A small segmentation model, trained from scratch: encoder patch size [8, 8], 5800 steps.
Rows from block 5 of the decoder of a small segmentation model, named by matrix and row number. Rows with one number belong to one channel. Each number is 128 + 24 x the weight over its row's rms, rounded and kept within 0 to 255. All counts start at 0.
After each channel's rows are labels from the 100 images, of 14976, where the channel reaches its highest value: "responds to" is what is common among them. Only what is clearly more common there than usual is listed. The data: small renderings of single solids in any pose. In brackets: how many of the 100.
# convs0: first 3x3 conv (decoder.decb.0.2.convs.0.weight, 64x64x3x3, each kernel summed), inputs 0-63
# convs1: second 3x3 conv (decoder.decb.0.2.convs.1.weight, 64x64x3x3, transposed, each kernel summed), outputs 0-63

convs0.53 [128 163 134 138 106 155 118 127 104 135 135 164  94 115 106 112 132 161 109 113 157 156 120 149 123  95 127  45 159  93 136 131 138  75 120  91 121 153 135 130 161 124  73 145 117 160  94 120 150 137 103 108 135 124 127 164 114 135 114 135 130 151 120 145]
convs1.53 [ 76  85 115 153 103  89 187  89 139 112 138 108 143 127 131 108 111 100 112 130 116 108 151 154 122 145 147 131 107 125 132 126 115 101  93 152  98 122 121  77 109 101  84 106 121 122 122 126 100 103 135 120 105 182 146 114 148 107 149 122 132 166 124 152]
responds to: chain link (37); cube frame (36)

convs0.40 [119 127 120 161  81 107  99  81 101 105 110 134 112 123  75 126 107 135 171 113  99 137 111 143 124 119 154 100 139 108 129 189 123 145 169 133 110 121 113 139 123  99 152 149 150 150  87 165 147 105  81 124 118 126 104 129 115 132 136  99 109 139 115  93]
convs1.40 [ 96 135 124 105 174 140 127 122 122 102 171 112  93 124 136 107 134 132 145 116 177 125 112 128 157 143 144 140 125 141  85  84 115 135  82 115 158 151 142  97 146 152 102 124 164 100 152 109 116  95 175 103 127 117 163 149 150 138 162 129 131 171 110 147]
responds to: chain link (35)

convs0.22 [138 110 151 113  63 109 136 135  96 141 148 126 139 121 101 150  92 135 132 123  93 107 138 128  99 155  79 139 125 102 148  62 119 105 187 118 122 138 113 112 151 121 116 134 111 118 163 146 102 105 137 129 151 113 104  90 106 121 128 130  93  98 141  97]
convs1.22 [122 149 101 108 129 169 109 105 165 121 153 114 133 109 116  85 140 132 103 164 153 123 127 124 145 151 164 170 117 124 132 151 155 144 157 100 114 142 180 167 103  78 134 120 164 113 105 137 168 150 133 145 156 103 100 160 156 125 102 113 152 126 127 147]
responds to: teal (34)

convs0.39 [121 158 128  73 177 131 120 165 135  73 138 186 134  98 150  96 129 146 120 129 102 129 102 115 129 119 159 121 122 106 138 142  97 114 143 139 150 144 107 164 145 171  87 133 109 132 176 105 112 121 143 120 117 143 116 129 129 131 155 110 137 182 120 128]
convs1.39 [148 137 162 129 101  95 125 104 136 139 151 111 133 138 142 148 109 108 121 109 121 125 117 112 110 127  83 129  79 154  88 169 105 124 121 111 150  76 131 113  77 125 151  93  82 114 100 105 135 140 116 112 127 127 133 155 125 104  91 109 114  95 184 112]
responds to: white (38); grey (29)

convs0.47 [147  85 114 110 164 100 126  93 118 177 124 135 128  96 154 164  98 101 165 148 121 146  93 144 100 108 121 100 131 102 110 117 108 164 165 100 148 132 136 148 106 149 106 136  84 134 166 104 109 122 144 111  80 124 112 155 128 150 109 160 108 130 128 134]
convs1.47 [ 91 170 155 124 113 140 149 163 138  92 136  98 130 152 112 127 136 137  69  95 141  88 131 131 174 167 146 126 102 156 195 166 116 111 112 136 161 126 133 111 149  88 129 118 136 130 131 156 165 141 120 148 138 125 155 142 132 140 148 105 110 139 130 137]
responds to: pink (25)

convs0.9 [177 109 148  85 107 114 158 105 101 121 146 138 169  98 101  78 142 137 140 104 125  90 113 100 129  91 105 133 117 120 120 101 144 100 129 101 107 131 154 123 157 114  90  97  86 121 151 131 162 143 156 110 185 119 107 118 117 125 153 130 124 120 112 145]
convs1.9 [ 75 182  87 155 112 114 121 167 126 118 147 117  86 108 162 114 130 143 111  98 121 116 100 156 130 112 123  98 159 119 131 159  98 135 171 155 132 113 129 106 147 178 141 117 152 134 110 129 139 144  83 177 104 152 155 126  98 121 134 134 119 116 124 132]
responds to: blue (25)

convs0.24 [160 138 127 168 152 116 126 135 131 121 136 133 122 197 108 162 129 116 182  93 139 122 107 123 117  63 103 111 122 139 113 154 110 105 106 139 129 104  91 105 122 124 125 170 110  79 139 132 163 148 129 123 111 130 123 149 160 114 121 116  76 135 130 150]
convs1.24 [110 141 121  96 115 148 144 124 145 146 104  81 118  69 119  99 139 137 123 143 117 157 157 118 104 144 131 152 133 118 143  99 193 181 125  82  99 128 126 160 103 112 126 117 152 148 141 120  95  78 140 132 141 108 135 127  81 140 150 119 134 149 136 151]
responds to: orange (26)

convs0.35 [114 106 170 136 153 129  90 122 122 139 121 121 120 132 149 103  88 106 151 147 104 142 125 133 138  97 127  97 113 162  99  92 136 147 124 109 122  98 115 123 143 131 145 169 138 107  99 124 105 173 129  84  96  88 158 124 115 151  92 124 145 102 122  57]
convs1.35 [144 120 113 118 109 137 113 141 131 129 133 122  92 118  99 146 170 162 136 150 164 127 102 131  93 145 150 122 163 108 128  78 130 152 169 158 134 156 163 125 133 107 114  96 119 165 151 120 154  51 161 162 141 128 110 128 178 129 138 133 131 121 131 111]
responds to: jack (36)

convs0.45 [148 137 125  92  84 123 157 114 128 133 158 137 135  96 126  83 113 147 151 110 155 145 145 111 160 150 127 117 128 144 147  87 153 118 100 117 143 148 138 135 141 118 140  74 157 181 144 151 110 138 101 115 184 138 117 126 100 101 118 105  92 101 165 152]
convs1.45 [126 124 136 118 150 132 106 123 137 136 115 102 123 180 105 204  87 128 133 159 104 146 135 157  75 142 135 114 143 123 123 129 111  78 117 129  92 125 170 133 163 136 122 127 103 115 158 116 165 133 112 134 115 136 136 139 107 130 140 147 149 180  84 140]
responds to: cube frame (40); chain link (26)

convs0.8 [113 132 121 120  99 127 167  96 131 186 103 118  94 113  96 128 119 121 140 140 128  99 138 110  81  53 138 130 173 153  99 140 126 111 133 123 126 125 140 107 122 130 104  75 146 185 111 113 148 149 122 107 106 132 107 128 107 144 151 128 108  99 121 140]
convs1.8 [152 116  97 101 174 107  81 122 148  67 110 113 172 127 168 148 143 125 101 146 137 143 153 142 135 160 119  98 149 154 110 146 103 118 112 140 154 147 156 111 141 151 125 134 111 103 144 167 139 114 169 154 144 134 133 139 152 137  99 165 143 170 107 125]
responds to: pink (26)

convs0.3 [145 106 124 122 100 109  98 131 123 142 146 118 139 143 118 104 132 107 170 170 169 164 122 101 154 127 108 100 130 176 110  79 122 108 115 123 130 146 136  87 159 112 129  69 164 122  90  99 156 104 153 129 115 145 148 138 112 153 106 138 131 104  88 115]
convs1.3 [143 129 106 129 131 145 190 130 109 123 113  77 122 129 152 142 143 145 124  46 120 105 131 183 122 100 110 140 127  81 141 146 130 132 116 102 138 121 129 134 129 114  87 141 111 140 178 162 111 155 120 122 133 131 114 102 121 101 167 154 112 105 139 125]
responds to: cube frame (41); chain link (27)

convs0.34 [135 134 140 112 167 121 132 169 123  62 127 146 101  95 127 122 118 128 165 165 116 126  85 130 143 131 123 136 135 120 150 109  81 142 116 104 134 122 115 163 114 116  78  94 131 141 147 140 146 128 161 126 120 100 126 132  70 128 113 149 154  65 122 117]
convs1.34 [115 133 144 130  97 124 119 105 147 168 142  91 100 126 112 169 127  70 117  81 113 120 133  90 116 143 116 108  95 119 142 149 117 128 107  88 169 120 117 150 153 145 171 121 131  93 164  98 122 144 132  60 137 131 135  98 136 130 131 114  95 127 130 140]
responds to: grey (33)

convs0.41 [165 154 111 159 112  96 157 118 144  89 166 155 137 171  97 118 174 140  85 153 126 143 134 135 127 113 117  84  90 112 158 167 124 136 123 148 111 148 143 146 134 137 126 135  78 131 117 126 151 178  96 143 147 127 109 162 134 104 136 129 110 157 112 137]
convs1.41 [126  82 141 111 140 136 131 113 125 132 128 162 133 121 150  97 103 142 174 134 114 120 129 107 102 139 136 163 111 172 149  81 159 133 126 143 175 145 127 124 117  89 101 102 141 123 104 129 110  93 109 121 147  91 181 102 179 133 150 107 163 128 152 147]
responds to: chain link (43); cube frame (28)

convs0.21 [122 108 144 117 163 112 128  86  75 157 137 130 162 149 106 160 116 104 141  93 120 103 134 155 113 141 103 163 107 131 146 150 137 134 115 164 153 162 157 107 143  66 130 158 162 126 132 155 117 126 107 115 115 195 126 118 121 145 156 149 141 131 138 121]
convs1.21 [133 183 144 126 156 137 162 124 131 137 152 112 131 170 169 129 151 158 100 157 162 146 145 120 110 143 134 108 147 122  92 118  80 121 120 142 115 141 103 173 122 160 102 113 147 166 132 123 125 116 200 156 113 114 131 127 149 110 147 107 128 169 137 115]
responds to: chain link (32)

convs0.16 [ 84 161 131 158  94 127 101 111 136 121 120 147 173 131 107 117 121 142 114 117 146 107  99 135 141 151 151 141 129 128 101 115 166  78 114  96 128 152 144 120  99  56 132 152 144 124 117 145  97 145 127 141  99 142 189 135 133  82 130 109 130 115 154 143]
convs1.16 [186 110 127  99 118 107 149 143 132 118 130 140  76  89 119 137 112 111 151 127 132 115 156 132  95 103 104  91 119 133 132 161 104 144 110 149 156 160 157 129 109 168 109  75 105 145 157 100 138 149 126 121 147 148  65 142 115 153 131 149 143 102 126 121]
responds to: cube frame (37)

convs0.36 [ 97 125 139  79  91 130 126  84 120 114 125 106 120  72 136  99 145 113 141 140 101 155 169 142 142 142 151  87 144 171 169 130 142 135 131 125 118 121 138 150 128 147 119 134 173 140 104  86 120 142 115  90 115  83 155 104 117 174 103 131 130 145 127 137]
convs1.36 [150 141 145 163 101 107 120 175 137 163 103 131 130 140 106 140  86 146 145 104 118 116  97 105 150 125  94 161 129  89 110 121 123 140  88 108 130 128 119 109 115 131 113 121  45 114 149 119 104 130 134 159 168 140  76 133 124  97 141 147 155 134 113 130]
responds to: black (25)

convs0.11 [112 146 105 121 108 137 144 110 133 138 149 138  98 149  79 169 145 111 128 110 124 136 139 161  88 153  98 110 132  89 115 127 139 142 116 138 112 131 127 104 159 100 107 154 154 107 146 106 102 125 111 133  74  88 126 179 110 121 174 156 128 130 122 189]
convs1.11 [165 131 113 145 119 154 113 145 147 114 120 133 133 138 125  97 127 175 126 137 124 144 113 114 188 122 127 104 116 125 133 108 122 118 143 130 135 113  97 138 179 150 160 107 119 172 124 159 158 123 177 104 172 141 149  67 154 109 123 127 154 144 146  78]
responds to: torus (45)

convs0.1 [159 109 148 108 118 103 149 108 144 102  95 120 119  89 131 143 107 146 129  99 131  83 158 159 156 127 130  69 156 130 109 122 129 133 116 164 142 102 104 109 120 138 150 119  78 175 128  87 171 114 114 135 147 144  93 154 138 121 138 123  83 117 102 124]
convs1.1 [108 181 136 135 170 165 127 156 124 165 148 149  84 172 157 121 130 148 119 124 129 145 163 101  86 136 131 157 101 129 131 142 151 176  97  73 152 139 102 129  96 130 135 128 162 111 133 129 109 164 152 103 117 155 135 134 149 137 107  99 132 131 129 119]
responds to: blue (27)

convs0.31 [148 150 114 161  96 107 123  99 149 154 138 158 111 141 134 153 133 155 180  83 132 160 167 110  79 126 137 157 120 134 118 116 136  93 157 133 141 115  90  82 109 176 125 156 155 152 134  89  86 120 116 150 123 124 125 117 115 121 131 117 103 131 148 102]
convs1.31 [112 142 130 126 133 117 104 164  95 127 102  94 164 111 124  91 118 137 124 113 144 118  87 161 153 135  83  98  93 119 136 122 124 130 108  97 134 150 161 108 155  84 102 126 131 109 134 168 171 136 119  90 107 160 147 147 108 128 142 123 164 164 106 170]
responds to: cube frame (56)

convs0.49 [157 118 150 134 104 124 139 113  98 184 207 136 165 148 119 141 137 100 149 141 130 124 141  91 136 129 118 101 123 114 152 112  94 129 114 154 140 118 112 135 123 100 150 102 156 138 110  85  87 127 134 114 123 139 155 147 104  79 104 149 135 130 171 144]
convs1.49 [108 114 112 141 118 167 107 111 151  97  85 122 107 131 138 107 111 140 112  89 132 126  89 167 138 138  98 116 169 145 148 111 175  96 135 109 139 121 100  92 168 124 109 134 143 106 174 155 143 127  90 119  99 132  77 111 159 160 152 135 135 134 113 123]
responds to: chain link (35)

convs0.32 [108 158 146 139  93 138 158  82 151  71 143 141 116 134  97 134 156 153  67 119 147 145 123 159 145 141 102 110  64  99 110 140 111 113 147 152 106 137 119 154 111 112 125 147  79 150 144 150 129 117 150 134 166 107 132 125 123 108 120 123 111 149 106 139]
convs1.32 [102 116 144 115 115 125 150 149  91 132 130 154 114 202 107 103 109  67 116 126 155  96 139 146 172 107 177 137 129 150 123 126 130 111 164 140 133 125  98 113 158 136 150 138 168 123 111 152 142 126 132 118 122 136 171 127 142 146 124 115 162 102 174 126]
responds to: chain link (27); teal (26)

convs0.6 [162 176 115 154 144 138 128 142 125 126 101 133  67 131 136 121 107  86 131 135 128 121  78 161 116 128 131 110 157 107  94  63 125 110 103 136 104 139  83 108 116 139 113 124 133 108 151 134 120 138 128 126  92 123 144 149 161 108 144 104 174  85 116 119]
convs1.6 [119  66 147 136 130 113 116 144 142 129 136 173 154 120 119 107 142 114 118 112 143 125 179  88 129 101 124 150  81 125 175 143 131 146 138 122 146 131 138 125 114 129 143 117 113 144  79 135 114 152 114 111 137  69 154 109  77 128 149 126  75 106 151 133]
responds to: white (27)

convs0.58 [124  77 147 145 108 126 136 169 115 143 119 116  81  99 149 108 133 140 135 148 139 139 108 148 116 125 151 115 154 113 144  99 104 202 108 117 140 147 127 164  97 136 177 147  93 125 142 133 150 136 145 142 101 151 128 104 124 113 124 169 167 120 112  81]
convs1.58 [128 120 165 105 140 154 111  87 142 137 132 120 142 142 113 142 156  81 102 109 117 148 161 100 189 119  91 115  79 143 134 102 124  76 154 148 115 147 140  97 169 133  97 117 125 117 114 141 110 116 107 139 137  82 125 124 131 135 126  73 115 139 134 109]
responds to: grey (26)

convs0.42 [133 165  91 151 119 137  79 158 111 141  97 123 151 150 171 120  96 104 112 110  95 138 110 143 128 112  98 142 104 137 108  72 109 120 166  98 105 141 119 178 151 144 119 135 117 156 135 108 114 151 163 140 117 174 123 135 121  87 107 131 115 151 108 115]
convs1.42 [ 81  86 116 107 144 113 130  84 140 153  96 110 108 145  99 150 129 125 149 118 165 149 105 118 157 136 152  94 140 162 147 107 151 118 134 119 107 137 175 107 123 131  97 128 139 124 130 146 146  79 140 176 150 135 151 156 128 164 167 149 173 144 144 127]
responds to: jack (42)

convs0.14 [103  89 118 135 131 165 111 135 126 106 134 161 121 136 119  92  91 166 151 113 132 136 117 114 151 142 120  57 135 109 146 101  91 139 107 122 136 100 104 147 123 101 139 137  93  79 125 113 139 176 136 130 138 100  99 165 153 164 110 130 139 170 132 129]
convs1.14 [138 122 102 134 145  98 178 139 105 180 127  96 129 159 163 152 127  97 114 152 131  95  99 131 138 145 202 142 137 129 103 131 174 131 111 119 130 135 122 120 139 103  96 156 133 157 123 120 130 157 162  83 110 157 133 133 109  82 128 120 113 109 138 146]
responds to: teal (43)

convs0.19 [106 136 109  70 132 108 120 113 136 143 133 118  99 117 174 147 159 112 163 140 124  93 142 129 131 143 131 129 139 178 120 142 127 113 130 156  82 104 130 148 100 118 158  85 125  88 171 173  94 134 165 158 126 142 147 127 150 118 128 117 109 133  97  89]
convs1.19 [132 133 166 149 130 168 127 158 101 126 110  95 169 111  79 122 103 112 102 133 130 158  89 104 131 133 125 119 118 105 165 125 118 114 110  90 142 159 120 140 155 120 110 161  94 140 132 130 163 120 117  92 133  66 126 159  76 156 116 129 137 136 159 126]
responds to: pink (39)

convs0.33 [105 152 104 118 142  88 118 131 129 154 153 167 111  98 122 141 189 132 131 116 106  84 115 137 113 133 160  79 163 110 126 156 107 132 153  94 124 140 138 135  77 116 157 108 124 125 145 100 156 158 133 147  92 138 133 146 127  94 159 148 108 112 167 135]
convs1.33 [134 123 153 139 108 148 121 136 168 133 111 141 130 145 105  85  58 132  84 135 171 157 105  73 157 100 111 146 113 171 108 136 156 121 126 115 143  91 133 129 173 153 111 134 118 113 129  89 126 148 145 153 147 115 125 149 121 129 111 134 150 161 111 148]
responds to: torus (31)

convs0.25 [115 120 147 142 113 144 122 137 122 107 147 160 182 168  92 109 121 139  99 113 149  91 108 129 134 156 108  81 130  97 113 147 108 106 117 107 100 125 110 143 168  95 161 142 101 130 132 150 140 111  95 153 160 127 119 153 144 151 158 184 146 167 142 105]
convs1.25 [135 125 152 115 130 114 113 125 134 138 124  87  71 117 142 127 156 107 131 172 111 120 101  79  67 138 173 168 171 138 183 108 124 135 147 128 158 129 133 108  87 143 156 123 119 136 143 100 150 157 150  98 120 125 149 110 133 131 106 134 128 130 101 140]
responds to: teal (26)

convs0.20 [ 99 151 100 146 101  93 175  98 103 111  79 120 156 169 116 141 143 109 116 113 140 141 117 183 145 142 119 117 154 110  99  97 115 106 122 144 171 112 121 127 155 118  96 116 113 115 157 125 171 154 130 136  88 125 159 151 112 127 158  98 107 141 148 146]
convs1.20 [121 141 114  94 105 127 116 119 129 113 148  82 130  72 150 139 130 145 127 137 133 119 153  99  79 120 141 111 102 152 122 156 140  89 198 149  88 122 151 131  62 117 124 134 132 145 101 116 120 124 113 128 177 130 123 106 133 127 118 148 134 161  91 126]
responds to: cube frame (25)